A small model that answers yes/no questions on an image's attributes, trained from scratch.
Model: 48-pixel images, encoder norm batchnorm, encoder depths [2, 4, 2], encoder widths [64, 112, 192], fusion encoder width 320, fusion encoder layers 6, fusion encoder activation swiglu.
Training: soap at rate 0.0021, 11700 steps, batches of 256.
Rows from block 2 of the fusion encoder, named by matrix and row number. Each number is 128 + 32 x the weight over its row's rms, rounded and kept within 0 to 255. All counts start at 0. Numbers have three digits each. After the name is the row's rms in percent of the matrix's.
# q: cross-attention query (fusion_encoder.blocks.2.cross_attn.q.weight, 320x320), inputs 192-255
q.62 090:112100175112105072103128158127153126098115128129109122167040135141144097128072141115159123105133145109092186138133112174061117124144144205066168122111110102169072125152176161107127171102129147
q.63 093:130093116112132118145142162170128098079169178092137137127117157161164089134102141102169086152133141070082164149074115186137100203165146116135166083129175142163099092139063139141162161120162084
q.64 097:131114153138160085102134142120139161127186105134211109157108144096104206127105081180134090099127108142114154191093107103100162128107108154205145108125070141132138132087060103146104083166127130
q.65 105:138138146068136167161143061143109120138070106135106066156094131104118163128088161126105102131135124151114128128161171105197098122147145104151153187159131115106072132082148147074052181143102164
q.66 093:127185085095161123095157102095148161142133066107118162137128142134055180149105171108118117151145079099132115137108099129137108121130099152118132122133133114137166111070114184149161100171136156
q.67 100:161108116095141108171117125154130082143136073116160176175134157175176110167148103118145122105138118166133074122123156153117184150111117173095140137144137135116108144222120208119183147172096114
q.68 088:103146092146099102113059121126108117151139207116112120120124130094169206104124152119110164176126126152139170081138173086122165044128139180183151118110134106116117085153095175114115139105119141
q.69 105:088146131116196114096110113170129135155148080150162108074141153106118198150070079151103124127134154085135157121098115124089123102096085068178159138150106152122137145140174109143112080165069156
q.70 097:114129109192129156135131111175134109117137178119078084150126136165177089093079089168133183150071153113096178153181148094134082170111151127129104098085134116070181126121140093174188104129141140
q.71 097:201141117154090108155147104139132153090139158118076063131136138150175100078093152138172083127136120181157165154071099201137136171148143124088164135102150138150205141142102119076140206130128108
q.72 099:131108098177154165087114120170091139144124108154144154122192135103079099111178150149136131099172151084145188079168122133103090144125163136159145133152091114118147198081087084081138116149185089
q.73 094:072090137133124095150122134157104115133129131115147100148074136054157088132155136112122126113209132154125173133128092141144107106137134153115126061101163153114189144142125111149132124138118113
q.74 110:089136138105110134144163174135148141065148177167134144129129099069080163113145144075184114138148117137128182153138151123147099138145073184130089071128077159166135072140098140103157140144121116
q.75 088:090132010159132155162119113170087145026155127148121106103112140128099109149131083215166172150119105102126127101203141150150113126110141125140125181141237116115101115119188159154142082067080131
q.76 104:106129075149112130117163101131156110086105160166096124175125127148096073109091121136126081097128067160164201174086140112120096159152163153122126110131167123087103135141094100127145176196139117
q.77 096:097174102131152144210113071152124124085111140115107061106126138131104119111125088141075060135067115118103138134081115144113087111123147137137130114133159102081158117149104182175077157043145116
q.78 101:185136118161109142055134144152132133037196188115097076118179128114150138124189127126123096148192105106171146175130189102180147105150124105125150130122045098096069138100094185103131102156162162
q.79 097:117154164129080112128126122127141072118174145120116118129130103161131059137132153174108127134121111143132174101189121131114092122164112123123070075148075132130159113163161115152149155099153153
q.80 101:168149137056112159129140167193142111125146121136106164163166135162132121125146159124156123096151136135132113084150089146151092079076101155121117134160084113141070139157143105126120152120050096
q.81 096:133053161118151155132111155126174138168087124101158075124219087055128116129158219170170150143111103122134106149142182155080144117105118128167162180116099126132123085115129112139139129156140107
q.82 105:158131142079056190130115137158170141135139131135160131136138121159108092121103167146184145153089164069083108138175072131150141078163085118099125142134101127160143105086085112149096139126115074
q.83 108:125059096149152166133125133145178114132113137109136149100160099074155153110184165136177071113082108099110146132095123121118090169083071097140151186155128138152089142065117079108136122109024100
q.84 093:055085121152137134113159101148165153153161123081135117134108147095148072086093124087133137078120126133112136168110116129098105163090096138099163109166117114141202074166094168111101159130101113
q.85 092:204162095148138153124057098152102129192081092152120201156108139162060172130135154148164097075099119125197128111064076126098100196110162134155155170168126160081102106091130125090101087102132143
q.86 094:141094174106114144159104172122064153179074098122182121095146151084165140157133104102152162076081129125145124116076105152177163208082082132127136153123106150134136117096117050097055085140148127
q.87 102:134091068139176143129150099087130159133149082147158097141159132169096180134102135139161150101080133126120158094099155136168152094140101132134160152157110147100123088039080082117086068189093093
q.88 106:085137137145129189107169209179133130095150126132070142160096163095116181151144128136162158113127137143167186133112081143111104141138151197110121121138100140160135155114101165100119134157146134
q.89 093:161065167091131101100167155049106109128143119110202088094133144171134147144124102129175134128089131110144133169059163119081109123113187159057096202100138097096146106209079134102092142122145048
q.90 093:109074142165198133075148161135106180093165130125136113097160088128135066116121091110057113062140151148156179097094108098121182113133103146123142113162216122069172116154132093136102091094118149
q.91 096:141077124112107133111147095154114145118094176084140140102175130065140088068116100144098164094106177090114125186110174129148141156130143180124150083177157049142128178119106128146144041117137167
q.92 103:122080139117143138171095153155067105116088075194150159183114088157167187154126140137117114165105129172087123108050085144095114140114134142104141132129117158083139220129156137079100102107116136
q.93 099:160158158043070163049120149116100136159128185160155150084098175134063118114144105132075118172109138124065121100153065098154145156148115083146116130150060082112110164119177154102116125121162111
q.94 103:189124129096146098159102122099108118132141110095117128155135130171113135104131141075048117157093174157187164109096103105125135178151090131208181083167052067153169188144136166067177140098136133
q.95 114:110110068132153136145158103181075130092171150103137132129051135103180153084098131122136131118113089158112189143169137111096109189087126126128113096139134111122161168130120159101082153196182194
q.96 108:088132116112127123172127119101108127133125226147093098164126140121142091132091138119094091153147114158171081136159097136128131104157096070109137083141163166174147135156091111148176136175140191
q.97 100:141099084196119165123179160109088133136121088172105200155118163117109096158153135122122147151131150143125097137081121131101121141084141162184124152124093154137143070147166077090117085169224147
q.98 094:172138120155168206151137133108172098114129094127153207136175078116146144094172226156155150128135102149085057142122113109164164182164123145113131132118064098149130134175116144176131121168170153
q.99 120:097083128120154062185139091146090125120164117142117050123118140142131175190101143175152176158133114109125144105135141134150156072121127109154173125100129101118163067102169093184121122164105081
q.100 099:161141104109130130122117128118114094109116089131123190201063113116136150130178149143146125072121140177099134111123105159085102135132114150139191142099115126121136144200131166162170128104104128
q.101 107:097121186167150157148116103137099142130176123164093121108123136146152102133134130075163155146152158121127076130109086129107122126107195062108162145173156099154127162131119097143153134111157087
q.102 101:098107145171112115100164046108114127132104118131084084159122123193106120159095051127113124123174101124117168101090117084060192099158171129145188108143126107139137103073099089152133125158107139
q.103 110:124108134135146140162160131055158145069074143143120134205127160193041162132134120134154080130153097111112127088153072152159103150176156098164138101115157133127133102136139128099130097149113105
q.104 096:095088093115060114092130109071135103151195134124136108148097191140112111119122116142106108080113148095066170120141118151103111133103101099131081111077117136113132120172111084133184124120126151
q.105 104:143145089132060087079096152061079108153185156146036085098075080129117108103130087210157099126185137109065118192108162088082197082104169148091156135179157111121116112108122097147149081146071136
q.106 093:191141095107083122129141113092077082157128078095141088134129095145141161221145116123129082141138141125072131134110110147150124169096102112148143086101131086146121101115135182167113154083107151
q.107 102:142066158099079124146132119125201123131059149106103104073114128102186168132092132112157111210123107177187098068101138136158154106122138161192119123120164136089084106131154138112122198188115119
q.108 094:090155063134147129102137120169088141132099123118116151109087116125147159170110132124100183133112157091096160153136182124138147106133085115190141162092116131121159151055109089113131140091155120
q.109 105:159095126162202108160103111151069117102095138095113127130129154085067154119141087163147085142077118121133088104015112126213089106150127087132108129124095136093208070167114147037169163078154135
q.110 085:123134071179120111084111163102135112190165121144141165133069139112155110118186131126148130179135172152062113132117146112164108182154152177065153158134180111116072099166149113107202135166116099
q.111 104:145170140144151129116075152193094078133155075081150120122070116112130155099141088147073134094154185073043150126110177131150119128143141119162147077079114105126111150162110142145175176116197126
q.112 105:080119115106088118164163129093104169136146083125114066158111143079146208187147126125187124101131116114125140179133097138118081138110088122188042135100128112139156092121167076082109063119092160
q.113 097:123189110152176168128129170141057109136132138130100124159098103144172114129120123141109175203126203105114102074126134132088095120091117176154109100036140132109182138180143121067134106111155196
q.114 102:111150130075076126128135144100184115161080139131153190146118102127157116192139170109172131177101144066168154102148221139138129117167159108133152137134138070163099112116142087098123110094161160
q.115 101:131068138132106128166113093091116110146100162147157093146092102184122162142111150071126174124110100137139113134160130127141101176090149114088097158120155116178141170142120109042117123139174070
q.116 099:133163109144135105109122147095135146082136082154104166100148097091181131139139155162100130167094094111088088177100138137157171081089131115210191150129145104110167149097182089127158194054128168
q.117 105:118141137154192101124167106190101119100141153130155152138087087138147118132165072153155089095141143101131168140166128132145051054120117157086069126168168183079101111184141168101167111164093123
q.118 101:056186128163166083117139215113088156161142144116077110094171140148131105129091113153204117162128146095117133119131198120145089128116096144094105202103147156102114102160088175117136105174083115
q.119 106:074113071137154134174142120097149131117171125119119118139110138190107151129120178143170088038155078079129114168105091135105097117188086121137100134120195113134096083073130086123102107120105106
q.120 099:133163110185138122120111133124214149107134092156144169096118090150126127089159078163130101085154132121209091168108115118090101116134105165089122117101141151079151153087091162197113106125160115
q.121 109:188133085087137120121115085087140101121155153128202162124126106083136142102043201106116140168156173102182095126114101089142074085110112110096116068127133079109102071180121079128129117150161141
q.122 112:058115122156144120124097165165127101111137067120209139170140133115082096147152058108116159116105126161098136109127137088120128155130102132138129089072145123178155109122129171125154090168137107
q.123 101:174108141100145115096113164144167110177141085100112065147110110139147210120111124161109096085132142102146116141147096138097096099163155104086097119122120154104124076142135095117091097099101110
q.124 096:157099049160151204203133078096103181156143144122144148186093193112169159140122066098134153071119140127146077132124135161108077142137066150061107095135084087165098116181165126139117162135168123
q.125 100:139125070129088125168161115186109108112133151154155136097164101144119097108137176163115182191136095175189148126061126132104101082080149144113104138120098103117122122136090172156157065138146148
q.126 109:094113160119092133146127117136134125092188142132208054143138097166075144135076157130114139132095184167110080093113129108110114145132109097109119135106111119159089149135155116060169191084119109
q.127 094:158102156113122114154151093051096164104146109101141134141126137156085148149114108152115155116154138113168213136121084086093131139130077123115092131137121097084107104103125122064103112137091133
q.128 099:118106152166145143152163140120159088136094117117155161087131139070119178108161132156175093112087090186087093054082153117153165123127113115176170161092122119158089118178062154106107120126150108
q.129 098:135081136135139146153164141162172134077119108149085121149141113154140111079163132091109146145168141188137138128137166099122154105132160080118145143118141077118098074175151161091136119147135145
q.130 098:123149079146181166119129123123085140210072127139128070135105147074075123174102137134178161107140103155125147132114108120121107123138172171184129124129137163127119159106145114154122127144168123
q.131 095:232165206142093133123176089101185085128106162142124102119131141089159125155145165123106135136181131156079085103139129175106224114085115079110120143156207172168138087117124138132129170168113119
q.132 098:157115143135120141116139097140170084145149069148103138097099169162097107121152116148103147110106132138128167108113125095125111150139108143146106111118121147124090177156139075095140143137110117
q.133 092:119142160140128137176108087123179140060106141134136157141087155139114179150179163150124143155168201078107117121096129148141203189101143153135137140116119128068085115126142155147141124112135120
q.134 091:132128110088125144139128089108131127123147137170118149124141179168072113131160064110111150074113139149133145143151097106134129106097139116148137112107107076182124090137114173129084176148105098
q.135 099:056135124096095105105111121125139125118167182150093104148167136138163129139132145168090097129123129143160102101149157120124123143149179168101085129078145128125131073110086118188151120174185141
q.136 100:148139120121122163192136139162153134134129135131048099174123154156132138106139128158179142135103137099113080204112074093147099068138098181146145125083196137130070146150141176114109072108130122
q.137 104:076148109171164152080076182112110081123114118114075128158129107132119213079121104093124114080086118138134106082160128146115075096145104136139105152139141150114151113137135170114133077113142109
q.138 097:139119077101097112125118118099072173188132160106175185090110109139154084146064162077121188115112108187162128087119154100138165101091133144118142146171107104126124160139176108187175127134098044
q.139 101:117156094147150141087141104060114162109111133154128120126098123093189149130148125144115125137115152173141085107172147143127126114141126144107114131148089145127062109124115175118168094126145137
q.140 109:132144119164155119125135148144135093123173119098153123116142153109158128083127131133094138130078118120168154131140141123149145099159078066166123194133143142156149137181141081114133093130146110
q.141 101:101125081178154120146160125136155121123100140142096141096175130107161078109124194091139101163135113114124129145112156118152116163134102141119122138160154094148123118126143131169133076145126164
q.142 091:111113171084097120131163161098138091152150095078085088187163087160168099081138157184136136119149105139096125156170091116106103132153137142144100128106159170097070108174168141106130132063112088
q.143 104:176129183137101090085087189138168117063123135125089157153138144204167154120138166092093164080165152099143164109111164159082169085115091153107136073142159149190098088163147116113166129072137155
q.144 095:135186156130100147110107114158162096095105158075089069125123158124131131115098081112120062088154162119096100074082156100039109102147133137142147131138187113095098088106097101162135109172158107
q.145 099:085103099116104138146088113176100133180110110195133111131167100198140153123120125140181155178114178138142151128102123116126115118125179167132138179122129090131129125139078160093118112159159148
q.146 086:114172092151174155121112143101140109062213169155128136085123145116128149059098161102110140154117133095129180150120111118099142100134170166093123099153090139096123161160152162150186093173078136
q.147 097:136140171130134129156122108123155114167097148120151087146149108147128146131154120082090132125123141125089182114154153129140113162096174113123168097148064179117118154074124187060084215130142169
q.148 088:143118127128124072126057084199133199090208154120169089096177119121130102132180164110123137159150128146156178111123145076116101105172108154153062147150129161137130141166177120172105079162113130
q.149 102:120130084085107081129177156138089135130167136155104154108056092163143087172093122168133119140160145202091092133163115143119065140137112054181077194128175126105147109130143117188134128109147096
q.150 096:126134136115109122105121134116173105117112123113121091108102186136132186130162072105139167111156120116155138063093148106083168093155145123066120105057143127107124195087095130112154155111163153
q.151 103:094104105111110190145161098111175213137167131170124158142138107154117079124203127170162117078123149197188121104124176139155174140098141169108151143158142128083147120113124145135075154104058101
q.152 095:073169066098148119175044130169156091076122094124139103117110069172130135109122093128148106122067103141129112089194176151104153172154186106114082094181118154174079144130150139110163145127155145
q.153 106:161111110132164105145149095169089103085061116109121145117163144095140099127104167092096129161127138078114118150133158120134112085164107122131160161095113117152119192122163123130198103145153112
q.154 095:133129102156099077151133169129152164118082169090175115161150066092124085088160148115139100114113120123139101148107110132141158137139141165099177106078170150137128086108117131131122120134172146
q.155 099:183084171123073131137085136172095134154117176146093107100183082137122064167127131115104113121125107074183145138152140126136148073095141180169211117140127099132162216152114093080126140181101135
q.156 090:106075125134091120104129089168097126142101192146064139166184110145127129142186121153124125156134092066098147137133194139111090062150139089152102134120136117048155096156131104185089154143156167
q.157 104:109140085060117171123112128157184165144105119137128141148138116179083109186110088182146058078090163145129099093143168080144117138164106131076063104116102122193201142109108131168140130126124153
q.158 098:109112122153199121101094182102110118088103144153094051134153079193117052138110145099180143131186104099147112096103108149101141077147081124120076103091129113155125099132124188101186111059067142
q.159 094:145161119144124087167165119141037160131133146112158173095141098115106120111096141160116124128132138134146141084139145138178188175135106161123164077143070165135136095158059138122103102122102122
q.160 107:079080135145149108142119076190115131102118149074136087161157150124142212141131152160098128100124180120153200105065130150142121088083125191108135178127151089105177204102167145092139136138106100
q.161 097:119131106118071140147127118142109084148154104114129119115164107118143202060138122149021132098137173086175098181171077132112150147141157116159101118210068116087063132139128129173122107073118127
q.162 101:077118093130153142086119182175091123095155111134106112156096147187162109108225127165184122101077101145113111011137170091101167129151158121113178116151100118158113076097124086140145154082139143
q.163 111:122101138104133097150156146079119189145123145065114086123115086140123188165138096158138123148129175152152145069229168087153132127149152103106127134090110128104168109127179107121154142196233145
q.164 107:110124115127101150126092178103170061137127091148104148110097107121131153090145157127086142120179183098177114134081076127121118165146084150073115111124132107104075105140163119120128126105095164
q.165 094:121124151116114188166101128143150090194167093160112150134102144137067135089166118173151140181206139118153120192214137134122104166143155101150109090112109135171156098094063060104103107146119171
q.166 099:090117109099081160106141146104096051183123128104132112129143105101115088131148103140136197164084205126168145094127142125151138150145120109133062142099148155175102047137152099105127159198175157
q.167 096:080130181040136108142160131150126152126136147118137152125156077110067134122084158106108143172030113153147206108107139100130143155152108086199161153147111119115120132117134108138142146148146086
q.168 100:084092103176147138130172082117177103145117166137113102086134141097079150104087094168088087087148117082104164190154080101082078088181112086140148110147122118131127112184118067135207093132086181
q.169 105:123120112212181128107066147133128118081156081122082073110121121081133182176107099121107142157175103126136151168111140160133129106169098071098191082170145108144157152145091138157157125106112076
q.170 100:133196166157126120096169132065142168096129117123125126083078118146077191125144145112105193130109114129100140115124212158123109099118127197132120124126216160120119094134105160104180118141121103
q.171 110:068079129131115199151145135153161164179176138130141152132126114118044172138143134144138110092091167066085112160105142107087075174148187176141129071173105121175108130107144180156146142133152126
q.172 099:126153193124134128133245109172083093088130130177090175155075128091141106194123189126130130106130170116186152124122148065159162102110121120108158065188195127094124124149156127121115165069150117
q.173 102:180216144159145163109087105146186133088099103085127104137124086131087134128131064163142113114126112154104109088117165144118081153216137172078155133093157196180122103110143074131143135085199081
q.174 098:171134174138117092130098159106092104158109109153127087134121077112120105153090114173109096089130152096146180176070091137209184162152162168124128130132060193110131178113141081126132161134122169
q.175 108:148138097090140117085136170104180104150116143150137097104100128170147104151152121138104076080155111127102099091084101143116093090108114128121147168133150181169156154139143163136091148134128107
q.176 094:153130132190116098177105100142108109136186128160128143181132166193140087142118160143159093135146087133086081137121097099135107130142137114112109101109105133138165124138153172208115090090176115
q.177 099:090141131117142137101138097147143149088167152118090190125140109129134049123149106103134050107120176119141142106105158078086098137144154140144145119087157109070129179128102144132142131177155112
q.178 096:106156113209138111202131123128077066163216122138075119161072140147079161089122072144134145144141110158165206130185103105135083118119119087143118101162095082142113135047126117163131060134177142
q.179 097:177070153153216134117188101181154076113119136157116133121185152129143076143209144161167137144132200128118138153139123138155118186111133110165115133131158123140100117144142127174095115092165137
q.180 105:174119101129159117100066132136098066117120127099136144146131128107173154148149086177086110109174145140109124120128063066144085101220099118131186172148169098155156141136038096125086142121045170
q.181 096:121080129188102130164107082155147213106124093107170132169120168117134137113129179071140145060130163106169137117095111157148092124105217127124140182135169145132172142146130126105090162134150123
q.182 100:122151166126114134156153062218165154150120183064117183183131095138110161055136092141154124137098101149054170166143143099111136134146159132127097116120116168140195210100151128125154135105097100
q.183 109:106124165167121177114069125145125151163119139116123170139157141144139161073085146136159082168134150186079150169139139151125121193088158174133150146168115154157106126100119156117149133116121124
q.184 096:138074114117155060104160121137114178127100098093130170110129091115139155101139146140179085122108209149183121087105161096140186123142114108112135105051119131125146161157095161153121156130143166
q.185 105:077160119169106129140096187135085124159109128119127089111099141115198153110111109123199116149118183141077083069137222134118165110087160164071158144142097108121097095176120170092118146149174196
q.186 095:120117124154161129149175128167121076166164120127129142193158116082126116122160149129165151114129132178160101072135135124166178159124133094166077170117154066120187139133123069117116102100126124
q.187 103:061111129071143092129119087128147142193131108089163059081123144118113099116137131148079158138115096131138104118187058162145128138102105099090095126175201123138087142151162122161150168132189039
q.188 099:167110158132097093100110153131159121179068095079093116090132115118131084102129121122115110071127084104155150110082146159114144157147111123142184169167134162123134150079122054126093107124150124
q.189 103:142127115170218063156122100124121117089114129121141115094119089110127142181105119113101096169067156132171128124116143114118168120124124120159162079118083130134145169128150190111155177154106105
q.190 117:119140181183142120159124072137127142118119188091125134162163141092119059110094091168123151135074117159098055162083137163137141114081136170157188116153115182136142182119075096101102102091159136
q.191 100:120135100134168150122201110084167084128111109127124161086134084134090139113100108126148108101116196112140160101151149178084137121167199156160141139160181122058109121165155080103157140164095155
q.192 104:184082150103147167165063130130136072139080148140050191104102081077106087135190129063158110116104147071189142141101077129177090144187091161134129126146138149112120131157169097174138073131173127
q.193 105:154112081133183127167134104157152153134108127127090143134129172129152161069180142101046081145159103150139107125160148137054151130104178108137158195105109175160158111102084127141117138155086106
q.194 100:191149156114139113103101102180098119123156155115119108141135126090099143090119115155112103156057160142142159160148110090147135116137071126197138133132126158159139167141120103094170109158201092
q.195 103:115128123134099162126133129150123090128152117133119134158106155154136158126152110115130125085111132096119056104133043138141133126133118052200091101066105151114160082072070130153172115152177123
q.196 110:129152179139103087106152180126146148187148123149108136092108109154135150109082091116088130083081165159109138116071077109149111177154158108111131156095121169109150153061139096082121145129130118
q.197 103:115120140128111129132065155146156124108159138123111080088116115156176146132144137115104104119129075098191185102124196108095150087123141112140144132110131137118101092127094082140114144151141147
q.198 103:096140170074095145154112154102156159056110153115067181190135157102095102075131134145124037185130106159093097164165122120167136125207146121171154075162170134156125152066061119168190087133152157
q.199 105:121124126189090104141174208158114145210136104088144131095096113045158092176117100151185111108038192198105167134118131099087110152120145129130093167126115130111192101083150116130079167128163103
q.200 116:141163076114145143103156111134132161089116103142141046122140185096122114097155105142132111147135134139122121049137186152083147117118089104152117116131093114167123069157116105142093133163083136
q.201 104:151138176085184165146101136105176177173103114131121139162123132100082140070074122114125146145104145120147125140141104074117108149095162125096175136146091180106138156107071054100142168121092117
q.202 097:101158107128071067115109140127117143131109164152097151177093140185068115146066134139126144116172099145062100151113094166148137135185129107133136099149106107110142147141121128110141173117131146
q.203 102:061165125169177146167101145161142109122108113106107142124164113172029115088127175091152103130138128118167123132101198082133124161125172162124162133109117151062089103082085096147168101117082149
q.204 095:133126112129136098106153155137113109132248163125126167159148148147186103090127188167131101178129154126165132080163120134098095108072164097140123153178128141118134070095171153124129062166120142
q.205 115:123156079127081101160184094154086168151136109165120133115137126157170161152199110110091125163136152157146100112172123155127086171128109152099086173108157096091173114103084146108148145086167140
q.206 098:158132183074098141155119098151093140151080082107124175068151160090124139077054143149085145105112160211118164179131068099142139116146091112174079116137123182112151153137160108139145207100187097
q.207 104:132143121126160085137134068136092180143124126111131158081080047100115138133105119119131103143135143119202098128114130068148097099110124155137117136130122149134146122141163075185138136130105190
q.208 102:150118122143136152192074095088111182170123118105131107112106149154104078173094123077147080100223150149170155135112097125124144178101107076091139199138121102134085149121108145120159126098186126
q.209 099:085139121095116150141112096078138151132117154087138174154075177139179144135079156103116129145150154134131101075125134142146123060090074085149106182155138095083109095118147157075143135121168179
q.210 100:149172149124125115124150078101107103106032157149090146078131091154085130176123117174168113145098141148101090143148145100102113125095121162110170166202126173097175114158114137170097109159146116
q.211 113:206069164128205075135113113116128119119088171146152153129174154106085116112175085161149099087134151162106135131121171112138082123127094166072163142099157158158151170176173138114120090125081111
q.212 095:079118154142155100104134138129066132180105187149139144120190100173098170120127203135115134135188077152072160178097154172150178172117151134099139151128082130144145195122148132107087127125161100
q.213 101:118151144199108122127144182160155096082121159153148140098108140126085082159152170133123173141106159175128092070122147109173103131146111094105060124133081158138143107111133132109158134138172094
q.214 109:182092111143142085113112103093082118134071118161192140134084103094107135148149150104151102145153093153181148086100154111086118111157103084125162153167132166148091103115188118124134131163117150
q.215 095:078129098056116171141087070107123170100098128133170104150146163134114112058125171109131135149097153124112113093153081100139141190127124034128123079095125118037099106094119175107082160144113177
q.216 111:113100125118124141145129140127093167083078134101089136081151118213124063110151206095163109088152164197139136148116099097129161161164116164113129153075099127158115082104107152141149103132164133
q.217 099:153142110114139125105165162141116116108145191127087128086121119151073071080121107145203139133160087150149084105122150106118155106146067125039180104135155147136054145136135197180133154141109160
q.218 098:133101097131113118112103168134081119092125144098113121192129137127151081082115127132144080120141191107141113122139184173119172071156163092142128038127122106116049112130151150125130130190150143
q.219 102:104114121083148122182151090133108140110102145131122148113100166098074138122122170153188127170099050153119134171159060115192073132118113163091121118145128123144111112149126165151113101094119109
q.220 102:104108117102192105121116151159166141112102140152103099107127136160147071126080113214147150129117120161149081118150117174171151117080113178063127109162084152160120130203142133162129128076117091
q.221 111:125095156140122095163142108106149120153131093179126178151100207158097156120106063110166137117159145118061158134156156103128130180115154170102138131149081160137127094107162145148147122188166177
q.222 101:161131145109172169079117141139104113127113140083147111161102126141102138095084080093139159153103122105097178144150188109128101174142127088187122117085198128098129149163147135175117085135122154
q.223 101:159122131184115179198147123109099106132103060164122103163148069158035101190150139139122095084110149084143118179085058153091149154179132165083106084152145162148096066151133174047133104136071149
q.224 106:150077070087163110177111101102150124086165149155145107105181133078115102135140119152129142094122071096115169133113116128148126050099175104131120178077154120139136119150153157118115145117146119
q.225 088:140168084124199088134161151091158131161151127123130122117157156139073151083118153133098117136121165140131132095090126198178130137167094071125139125125130111156189140127116125143202136145116078
q.226 104:134068104109130099153162099097078102111106083102146132180119158098135137153165120074109091124166160150130158157110186158127166085088120117139133129132152138142148171144141139141187133089157166
q.227 098:183114167164180146147108152129131106072121119112106093179163094159167081093129164127180159098086119129092132141123108146114152160102120109145148086069123110137115120112178101133155178097184076
q.228 098:070139183106115101162122123113166146126113114150186141140148132106154149158125088116118083171173160139156113095150176089093055073127177163093084172137129160133135105155158156147158117142087126
q.229 100:097165108155084141152140111127093165172164189114115130145180173161095126158132146112124129116152100147109180146089118121117107146140141139172185084124147085094143106119123079110132175141158150
q.230 104:106148116124121180161122150076166189144156127090136126085145131160101175113096141194138104120136114072168106111099149159147154135170129145103197116115165077074146092127133089169133157176126177
q.231 089:149103190175140112148131122104146145113116156158140169134098123132149166117149098141155155194185133159130155102158211100063066094129139157139084201127132158144150168135165123148101125171129112
q.232 097:083213092134089103221145095165089177172205140065130125115144122137126116138077157143097156132144081145132125142174175158109144143113104142157096116099154119089081115138181102070117128126172169
q.233 106:114157134136176143112162103134151193129113073111097117150137134179132121165083153092128142086119136097079087106104099129142196139132077051124121216097127137166163146136162101159135140130112150
q.234 092:088093136150150125124156086142140150133119114130156103119159091103126127099162145159095122135169091115081100105096162088113107136148200117125105142140067132165108143150103179168080159143141116
q.235 107:166158166150137124110092118139092141083121096172121105166148116194103092118191099168129135172139066097124132141148114100144166112123102131143135126152163125112107107166164086153125177127119124
q.236 099:090117112078159135152126130105106124091139102159086162083137178199125114092166094118129097109119113151110145129106122131132172109058162137123149101213121099171092133135172137133090136141094187
q.237 099:080180140089117092153144104128127152109081160129133134152151128083196103097058069093104166190151146142096091125144112124145105161153117157109102193112150182183133111077141126144139147151042153
q.238 095:140104119073155142062154128169141126104181145075118120110148147097136083081129134170142097102040133097123142142089120121164139191147119133133153125098173147131084082092162103115118125088169109
q.239 100:090119126128145090093123063075118107147139159070130088100066117133184122094106173105095131071112118128178137082110120142060173175121161142092111125108140136146082149094116128142123047135207101
q.240 100:135101071101101122121094155119161134167149143108117026098085168129117107102146110159134124210160163063156140137128159160135176155110185134154189085110129111130109110095114092135134108100087085
q.241 097:140121083134164204127146181109123136069115092135132129094173183123132184144118124198124122152127119148060116120077162146161128158118142111128203157145186073076131090102123134136142104117114150
q.242 106:143170164160099083160121116127154106098076119154170116108107115185113136190136161134165149113120102097129157157180089157166162084115196085093202132166086119163147064147141167136147187097099096
q.243 111:120162156196107129136124097124113108096071145123094097181149116107063119137135165185124171116181086110152148122092129123111131143108140116137074193179126128139127172116179092113134135129094043
q.244 107:149143117107136133101072112149137116136105158129149180065092118180092105167175094114144150140120163118082125150163122137132129133165171127161158091165088127133042138116119178145114125101138168
q.245 089:147140154167153134182154184166080178183233131149116183113122175120181119125098185115158120161107192198148172163193165138096142120127126127098087124105095121150122187115222165177173095131137137
q.246 094:103152142156171151073155127133102159124176121162080153127146150111069155136167085105082132070144153154103109100160086134111140123189147120097121120163127130168069152125156106197127153128117107
q.247 095:145208105128135158131168148066118127097120092116084123168092113181114139195136141129116146185164121113155077190162138128171183110094105099080105077080213168087114107171150157120117129180142143
q.248 108:118120111152113086150179092118161127114150124088123088086134121087043157161155130113130145158145071120095115140180149137142110127087181108183105147145125087099166087102137157112119123090129124
q.249 111:112153132109115119117158105117118083104117171184133083119122141160117138108093090164139118133096082124107077083130097071148085108159114152111170101143182149175181057135121087089135111145113066
q.250 097:190179113133111107161140130196154113190145091106142093181092143152144148153166168094164167151173172088117216132125127192082144109183127148139124080129176147144183203096183139124132113135125026
q.251 098:112100162129097144095120080127132128039081169110057163150094137166179162135174136137160161097093201071109162136147111062155149114094133076202121159109083123114157178105071161116089125092128137
q.252 095:080157120134148091130093151176148162140120151099159194159178095130152162091063152138198114163111149162146120077150160132063149109154144154079133105142113132124086099103124124120100109117109167
q.253 103:106102100093120172141153138087178132092184134169100090114140085148124109141107134091129098146125036142065131198108124198094080160134080142074115148109161202172113158120116203202130133122067182
q.254 101:117129097174172165102072178176148100098123144168046098130163169132123139160122143125198116131151130147091147110073143164108142120138101156078109121143142154176141142129149099104162151124085117
q.255 107:122155173171139073142129166169133135166037142127098158096109070166126130168142112138213095119140046162081175156062119091108135127101173087158077157095103152119159177162164145165129142104071090